Weights of a small class-conditioned image diffusion model: 6.51M parameters.
Rows from block 10 of a small class-conditioned image diffusion model, named by matrix and row number. Each number is 200 + 20 x the weight over its row's rms, rounded and kept within 0 to 999. All counts start at 0. After the name is the row's rms in percent of the matrix's.
After each channel's rows are labels from the 100 images, of 14976 (inputs lightly noised), where the channel reaches its highest value: "patch colour" is the nearest of a few named colours to the mean colour under the peak; "top examples" is what is common among them. Only what is clearly more common there than usual is listed. The data: pixel-art sprites of 400 made-up characters on tiled backdrops. In brackets: how many of the 100, against the usual share in percent.
# convs0: first 3x3 conv (model.decb.0.0.convs.0.weight, 128x256x3x3, each kernel summed), inputs 172-214

convs0.106,054,178,219,223,194,157,209,203,210,184,170,192,205,212,178,193,201,205,222,207,147,205,206,185,171,226,177,174,189,204,211,209,210,208,179,212,226,196,180,187,205,196,194,203
patch colour: red (28 vs 1.1)
top examples: black (38 vs 8.5); red (32 vs 8.5)

convs0.63,088,191,217,171,211,173,157,192,202,196,182,187,188,190,164,214,219,211,158,209,163,227,219,193,198,219,243,188,221,193,213,224,191,222,193,219,238,188,213,201,213,195,208,198
patch colour: brown (52 vs 22.2)
top examples: grey (35 vs 8.4)

convs0.50,093,177,194,189,160,241,178,258,148,189,208,208,192,195,161,184,149,201,168,176,221,189,201,177,120,199,246,206,216,221,195,161,204,185,174,164,171,202,172,164,183,214,192,170
patch colour: white (47 vs 4.2)
top examples: black (100 vs 8.5)

convs0.55,122,211,215,196,210,209,155,196,206,180,227,189,196,187,196,221,197,192,152,195,172,218,212,171,215,168,203,157,196,197,213,205,221,243,172,201,225,188,258,188,227,169,211,200
patch colour: white (27 vs 4.2)
top examples: grey (53 vs 8.4); white (43 vs 8)

convs0.53,053,191,196,187,200,219,151,192,202,199,222,191,193,199,194,220,196,192,153,203,161,208,197,173,200,171,220,124,211,181,204,210,207,285,149,188,208,201,273,205,211,176,186,192
patch colour: blue (70 vs 1.3)
top examples: blue (92 vs 8.4)

convs0.48,067,197,194,198,202,234,209,184,237,210,212,176,201,157,233,213,212,198,196,207,193,215,240,194,191,200,186,168,218,183,192,243,248,224,221,218,260,156,185,214,186,195,174,215
patch colour: grey (63 vs 26.9)
top examples: red (34 vs 8.5); purple (33 vs 8.4)

convs0.85,074,188,199,202,235,203,220,174,222,208,179,181,208,211,224,180,205,210,213,193,169,216,244,214,207,215,131,208,190,182,190,206,236,249,221,234,237,198,184,216,203,179,246,234
patch colour: grey (79 vs 26.9)
top examples: brown (52 vs 7.6); black (46 vs 8.5)

convs0.5,050,191,203,215,206,216,204,168,233,210,199,198,190,216,224,208,208,205,239,218,202,197,248,200,215,212,192,201,172,174,203,237,213,192,219,187,211,229,221,211,210,194,183,214
patch colour: black (66 vs 19.2)
top examples: green (50 vs 8.4); teal (42 vs 8.4)

convs0.101,067,207,185,211,198,190,205,206,202,191,190,208,199,215,202,204,223,228,222,218,207,209,108,219,229,236,254,212,205,189,225,196,171,207,172,202,199,221,222,223,214,199,216,203
patch colour: black (69 vs 19.2)
top examples: white (94 vs 8); large (74 vs 39.4); upper left (53 vs 25)

convs0.47,101,218,190,189,190,241,195,245,223,202,204,233,210,227,223,209,216,236,166,195,226,191,229,188,206,216,214,198,173,127,197,188,124,155,192,169,188,194,205,215,217,169,190,210
patch colour: green (25 vs 3.8)
top examples: green (41 vs 8.4); red (37 vs 8.5)

convs0.90,183,209,208,187,189,180,160,191,216,185,211,200,194,174,197,207,194,203,183,200,184,204,168,179,199,176,179,176,203,189,194,190,217,179,183,195,200,196,220,178,218,169,160,186
patch colour: black (74 vs 19.2)
top examples: large (66 vs 39.4); grey (59 vs 8.4); upper left (58 vs 25)

convs0.124,127,212,214,189,208,202,203,232,216,161,197,212,233,204,206,195,213,199,202,214,209,225,80,206,199,203,260,205,228,231,224,199,220,239,160,210,205,222,218,231,219,204,184,202
patch colour: red (46 vs 1.1)
top examples: red (97 vs 8.5)

convs0.59,071,214,215,189,202,216,161,202,218,187,235,188,204,200,208,216,204,199,146,214,170,215,216,181,212,176,212,149,184,174,203,203,224,243,183,195,207,190,259,182,225,159,184,197
patch colour: blue (76 vs 1.3)
top examples: blue (97 vs 8.4)

convs0.70,068,187,192,184,188,150,166,205,212,185,159,177,202,163,183,185,164,163,167,216,191,213,166,183,182,204,198,208,191,234,198,165,187,208,146,194,208,179,228,215,231,191,220,171
patch colour: black (58 vs 19.2)
top examples: large (74 vs 39.4); green (68 vs 8.4); teal (31 vs 8.4)

convs0.10,066,203,194,235,199,173,196,149,213,193,209,202,169,175,182,191,163,203,265,208,125,198,204,196,206,185,171,198,183,174,196,210,201,201,168,190,205,165,212,192,199,222,185,206
patch colour: black (91 vs 19.2)
top examples: grey (72 vs 8.4)

convs0.99,090,213,188,205,224,210,218,220,237,213,230,190,206,228,263,233,247,260,204,194,180,202,221,215,242,221,255,214,216,203,210,203,148,164,235,236,194,187,162,213,201,188,240,207
patch colour: red (35 vs 1.1)
top examples: red (61 vs 8.5); brown (29 vs 7.6)

convs0.80,111,177,205,192,209,181,181,179,224,200,219,179,192,194,160,184,187,196,185,216,154,199,192,198,198,203,181,203,186,172,197,180,214,176,186,178,217,211,216,184,208,183,190,194
patch colour: black (74 vs 19.2)
top examples: large (99 vs 39.4); white (59 vs 8); yellow (41 vs 8.5)

convs0.94,166,199,210,190,186,169,174,185,219,190,205,198,191,160,198,208,200,199,182,202,180,197,158,183,202,190,167,177,197,192,196,198,206,186,184,180,200,181,227,174,219,175,171,191
patch colour: black (87 vs 19.2)
top examples: large (74 vs 39.4); white (69 vs 8); grey (31 vs 8.4)

convs0.56,123,184,204,194,178,239,216,240,205,234,192,183,197,240,224,208,210,191,196,212,233,207,210,234,183,206,205,202,179,160,180,212,179,238,215,171,193,214,226,173,187,218,224,194
patch colour: pink (52 vs 16.7)
top examples: large (86 vs 39.4); grey (66 vs 8.4); green (30 vs 8.4)

convs0.22,136,194,219,217,206,242,241,229,204,227,203,198,206,209,240,195,213,192,248,221,237,216,213,266,195,214,198,231,180,228,195,210,222,180,220,202,198,225,198,205,200,238,226,219
patch colour: blue (25 vs 1.3)
top examples: large (100 vs 39.4); blue (27 vs 8.4); purple (26 vs 8.4)

convs0.42,092,203,205,202,215,170,181,180,199,178,191,208,204,215,196,207,213,230,193,197,166,200,161,194,244,211,206,204,211,223,211,231,213,176,171,184,175,242,215,223,194,181,209,218
patch colour: grey (62 vs 26.9)
top examples: purple (42 vs 8.4)

convs0.81,102,177,189,182,178,210,218,215,213,198,159,193,197,188,215,196,193,197,193,186,212,203,193,207,174,216,221,219,196,196,205,226,119,213,216,207,195,178,191,204,199,215,210,213
patch colour: pink (60 vs 16.7)
top examples: large (99 vs 39.4); green (59 vs 8.4); teal (39 vs 8.4)

convs0.73,049,174,204,201,195,184,222,222,180,203,183,178,205,185,177,153,190,172,174,219,207,203,189,181,178,234,214,205,222,175,175,207,206,244,202,202,202,188,171,208,187,193,207,199
patch colour: pink (64 vs 16.7); white (29 vs 4.2)
top examples: teal (96 vs 8.4)

convs0.125,089,197,217,187,216,209,182,208,182,179,209,200,166,224,158,210,171,194,225,192,201,201,201,154,195,166,203,179,166,209,185,198,197,215,156,168,187,199,180,221,198,195,190,192
patch colour: blue (41 vs 1.3)
top examples: blue (50 vs 8.4)

convs0.20,093,211,181,213,231,210,217,222,221,233,205,201,198,228,256,207,243,204,213,195,191,226,227,234,219,204,220,197,204,175,193,252,163,203,289,202,203,150,176,196,202,210,222,209
patch colour: red (41 vs 1.1)
top examples: red (45 vs 8.5)

convs0.103,119,202,239,196,213,245,216,257,222,222,223,225,232,245,236,236,206,277,186,173,199,185,275,203,253,193,193,209,207,185,194,227,170,170,240,238,216,239,197,190,196,192,238,233
patch colour: green (40 vs 3.8)
top examples: green (47 vs 8.4); red (29 vs 8.5)

convs0.87,101,207,214,199,183,189,199,219,209,235,203,160,204,169,209,195,185,167,177,196,231,185,152,203,185,179,189,181,223,186,195,204,213,190,187,167,181,187,242,186,207,207,195,200
patch colour: brown (47 vs 22.2); black (41 vs 19.2)
top examples: large (98 vs 39.4); grey (46 vs 8.4); teal (44 vs 8.4)

convs0.89,116,177,217,197,231,214,187,203,234,197,177,201,199,209,201,214,179,201,197,208,198,237,264,209,217,187,200,202,185,206,214,180,234,217,191,180,241,208,178,197,194,199,178,202
patch colour: grey (98 vs 26.9)
top examples: large (99 vs 39.4); black (39 vs 8.5)

convs0.126,102,212,212,199,229,228,199,215,215,203,233,200,199,182,223,199,202,173,198,217,233,225,129,209,212,194,211,201,212,223,215,209,243,262,206,200,230,213,228,192,218,217,201,205
patch colour: blue (50 vs 1.3)
top examples: blue (52 vs 8.4); teal (39 vs 8.4)

convs0.30,121,161,178,190,172,211,169,208,162,211,201,199,181,155,154,202,157,182,206,208,209,206,187,165,211,167,168,162,205,214,184,187,196,160,204,175,160,167,176,194,167,238,181,181
patch colour: pink (43 vs 16.7)
top examples: pink (63 vs 8.7)

convs0.38,100,208,214,195,186,183,204,187,245,217,199,145,207,167,240,215,225,195,176,194,155,213,245,186,184,195,188,225,194,167,163,227,184,183,231,236,203,179,165,205,227,183,219,202
patch colour: red (29 vs 1.1); purple (27 vs 1.6)
top examples: red (47 vs 8.5); purple (34 vs 8.4)

convs0.4,088,221,207,211,222,189,237,211,226,192,208,184,230,254,256,213,244,225,205,177,130,195,214,238,210,228,199,213,188,167,168,198,147,202,228,201,206,214,176,208,188,155,204,214
patch colour: green (59 vs 3.8)
top examples: green (61 vs 8.4); orange (33 vs 8.3)

convs0.67,111,190,208,176,206,170,170,208,186,233,188,186,243,162,224,187,211,193,145,207,199,214,212,203,191,194,213,194,232,194,205,214,206,201,181,166,218,206,224,187,199,205,180,189
patch colour: brown (61 vs 22.2)
top examples: large (100 vs 39.4); white (29 vs 8); orange (29 vs 8.3)

convs0.60,131,226,207,200,201,223,192,258,219,191,198,199,230,222,224,229,210,236,193,197,199,216,222,208,214,203,212,176,169,170,199,206,234,231,188,207,217,205,247,185,236,194,219,207
patch colour: green (32 vs 3.8)
top examples: teal (54 vs 8.4)

convs0.19,116,193,206,217,212,236,226,205,202,237,203,206,220,193,237,185,216,193,243,216,213,207,172,266,201,203,156,237,190,235,172,216,206,196,212,197,190,232,191,205,192,239,223,204
patch colour: orange (44 vs 1)
top examples: orange (86 vs 8.3)

convs0.121,085,204,219,199,212,216,203,204,219,170,203,200,197,183,173,211,197,201,241,214,223,178,84,211,214,214,226,215,195,269,214,174,196,244,155,183,195,229,220,244,217,210,209,210
patch colour: grey (69 vs 26.9)
top examples: red (41 vs 8.5)

convs0.41,066,205,191,176,221,173,200,190,204,215,203,198,211,167,202,226,243,207,169,201,176,183,182,185,207,211,185,200,194,147,211,211,208,183,213,197,202,165,196,200,223,189,196,191
patch colour: red (29 vs 1.1)
top examples: red (58 vs 8.5); brown (32 vs 7.6)

convs0.16,072,177,177,210,192,185,197,180,185,179,180,210,185,198,203,173,223,173,239,205,192,155,145,214,195,210,186,214,193,229,187,167,191,154,192,193,211,217,186,189,201,205,192,209
patch colour: brown (49 vs 22.2)
top examples: yellow (44 vs 8.5); white (26 vs 8)

convs0.29,124,210,205,171,214,185,198,225,205,218,209,196,210,174,230,202,232,168,198,204,179,219,194,171,212,199,213,151,196,204,195,236,178,189,225,205,195,82,187,202,190,203,205,212
patch colour: brown (57 vs 22.2)
top examples: orange (80 vs 8.3)

convs0.2,125,176,216,190,169,231,212,222,204,206,195,198,209,212,221,185,203,198,202,201,188,185,191,200,180,196,175,205,178,177,189,198,215,168,185,177,178,198,178,190,195,185,151,187
patch colour: green (56 vs 3.8)
top examples: teal (33 vs 8.4); grey (32 vs 8.4); green (31 vs 8.4)

convs0.64,088,182,227,213,213,226,178,174,236,216,214,176,179,149,207,188,184,169,179,226,220,205,177,193,213,187,164,193,168,200,210,157,207,226,189,193,218,188,223,163,209,203,198,202
patch colour: black (44 vs 19.2)
top examples: teal (41 vs 8.4)

convs0.23,078,209,208,255,210,136,188,167,182,187,174,199,214,147,177,186,207,165,228,217,188,207,167,193,177,196,180,178,223,230,186,256,194,206,177,203,193,193,211,212,185,206,214,226
patch colour: green (28 vs 3.8)
top examples: green (58 vs 8.4)

convs0.32,107,201,217,189,215,210,154,179,213,173,235,197,177,181,182,224,179,199,152,202,177,220,218,169,213,170,215,166,193,196,220,193,204,255,174,179,236,186,247,183,226,177,199,194
patch colour: purple (33 vs 1.6)
top examples: purple (43 vs 8.4); red (26 vs 8.5)

convs0.7,093,197,209,192,216,174,212,184,210,198,208,197,189,176,202,193,214,169,205,224,163,177,195,217,211,210,193,175,205,185,169,202,187,143,210,187,223,190,182,174,191,210,189,189
patch colour: brown (59 vs 22.2)
top examples: large (81 vs 39.4); orange (38 vs 8.3); grey (35 vs 8.4)

convs0.44,079,219,177,196,183,216,203,181,233,167,198,221,198,164,201,234,208,208,230,202,185,197,194,208,181,237,189,188,165,169,213,177,197,209,217,213,207,163,224,193,225,189,192,218
patch colour: red (40 vs 1.1)
top examples: red (52 vs 8.5); black (30 vs 8.5)

convs0.88,077,201,228,233,250,187,212,148,214,182,197,188,204,187,211,192,190,170,224,212,170,227,220,191,208,185,139,181,187,218,183,272,249,183,203,229,213,176,167,231,181,188,184,241
patch colour: grey (94 vs 26.9)
top examples: red (47 vs 8.5); purple (30 vs 8.4)

convs0.93,098,190,208,202,170,184,141,221,176,157,186,161,207,175,155,199,161,202,159,200,208,192,182,158,180,173,189,210,182,236,186,180,242,184,160,152,197,217,168,196,207,207,184,170
patch colour: green (31 vs 3.8)
top examples: teal (34 vs 8.4)

convs0.62,120,201,199,196,200,176,191,174,171,175,198,182,205,182,158,209,167,193,204,195,187,208,206,150,155,181,213,169,177,198,196,196,169,218,185,188,200,177,205,176,205,174,186,195
patch colour: blue (36 vs 1.3)
top examples: blue (52 vs 8.4)

convs0.79,065,150,188,180,200,185,201,227,188,196,198,173,218,230,203,210,188,195,132,196,203,182,270,212,184,184,214,215,234,183,215,209,190,189,192,187,207,196,181,192,177,195,225,185
patch colour: pink (38 vs 16.7); white (36 vs 4.2)
top examples: large (69 vs 39.4)

convs0.18,084,205,196,220,200,159,232,198,201,216,150,192,191,156,210,193,218,168,236,216,190,219,125,207,197,222,206,189,193,181,187,229,155,188,227,205,160,160,184,223,214,217,208,228
patch colour: pink (79 vs 16.7)
top examples: black (40 vs 8.5)

convs0.82,082,183,197,179,208,179,216,185,206,211,187,140,221,189,190,199,197,178,175,201,199,202,181,229,201,199,193,212,197,181,184,213,218,236,200,227,205,198,200,213,171,188,199,205
patch colour: grey (69 vs 26.9)
top examples: teal (64 vs 8.4)

convs0.117,148,208,209,203,225,214,219,239,215,218,209,237,200,184,218,225,230,160,243,232,229,222,163,194,185,184,209,150,228,179,202,221,202,221,225,237,201,184,224,203,215,224,237,207
patch colour: black (43 vs 19.2); red (28 vs 1.1)
top examples: black (51 vs 8.5); red (33 vs 8.5)

convs0.0,115,168,201,209,202,213,176,156,178,165,212,194,187,246,172,192,150,223,172,209,180,176,194,170,212,184,230,255,221,265,219,184,235,213,180,205,192,271,207,184,167,183,201,184
patch colour: blue (42 vs 1.3); green (35 vs 3.8)
top examples: blue (50 vs 8.4); teal (26 vs 8.4)

convs0.61,095,190,229,183,187,249,191,231,232,216,239,185,192,199,222,213,186,214,191,216,230,232,220,210,176,182,224,202,182,163,204,203,211,251,200,187,211,187,234,190,213,190,162,201
patch colour: blue (31 vs 1.3)
top examples: blue (39 vs 8.4); black (29 vs 8.5)

convs0.9,135,183,211,218,204,235,238,212,202,219,204,201,213,203,220,170,223,188,251,229,229,203,177,264,195,222,199,252,194,233,184,198,199,175,200,217,189,240,199,201,196,235,216,215
patch colour: grey (76 vs 26.9)
top examples: red (99 vs 8.5); large (98 vs 39.4)

convs0.75,109,194,190,202,198,175,222,178,208,195,183,190,199,174,208,196,216,187,198,191,177,193,187,190,223,205,196,201,223,219,204,222,200,179,217,235,193,194,149,199,166,214,206,211
patch colour: grey (65 vs 26.9)
top examples: lower left (54 vs 24.6)

convs0.110,079,214,189,218,193,205,199,178,232,163,188,218,194,150,165,194,216,204,222,218,179,176,148,173,225,233,183,192,196,198,214,196,164,166,198,198,179,172,205,213,234,198,217,219
patch colour: grey (88 vs 26.9)
top examples: brown (29 vs 7.6); black (29 vs 8.5)

convs0.21,093,207,190,207,204,174,199,188,198,213,181,177,203,207,211,197,216,196,230,223,171,212,163,202,198,181,191,206,193,181,177,195,181,188,182,196,178,191,187,191,205,196,178,206
patch colour: brown (45 vs 22.2)
top examples: yellow (32 vs 8.5); orange (31 vs 8.3)

convs0.36,090,198,211,188,204,207,193,172,230,208,256,189,159,173,211,206,211,182,188,199,208,209,197,205,230,208,184,157,201,180,231,193,193,238,220,215,217,190,268,192,205,194,194,201
patch colour: blue (33 vs 1.3)
top examples: teal (40 vs 8.4); blue (37 vs 8.4)

convs0.107,113,172,203,196,191,193,204,205,176,187,175,159,205,129,188,175,174,145,181,186,203,209,223,184,80,232,212,195,193,228,178,244,192,197,187,214,212,132,186,212,191,201,212,205
patch colour: purple (40 vs 1.6)
top examples: purple (60 vs 8.4); red (26 vs 8.5)

convs0.57,093,177,169,185,167,202,197,240,160,211,166,175,215,207,205,170,178,173,179,160,200,160,224,200,164,210,193,215,204,194,157,190,149,160,190,180,184,176,166,169,180,213,200,174
patch colour: white (69 vs 4.2)
top examples: teal (62 vs 8.4); grey (28 vs 8.4)

convs0.3,078,196,206,245,199,190,178,212,233,193,193,190,214,232,214,223,196,219,226,216,186,184,231,197,202,179,179,182,176,186,145,234,218,171,205,195,191,222,183,212,206,184,178,206
patch colour: brown (55 vs 22.2)
top examples: orange (59 vs 8.3); teal (36 vs 8.4)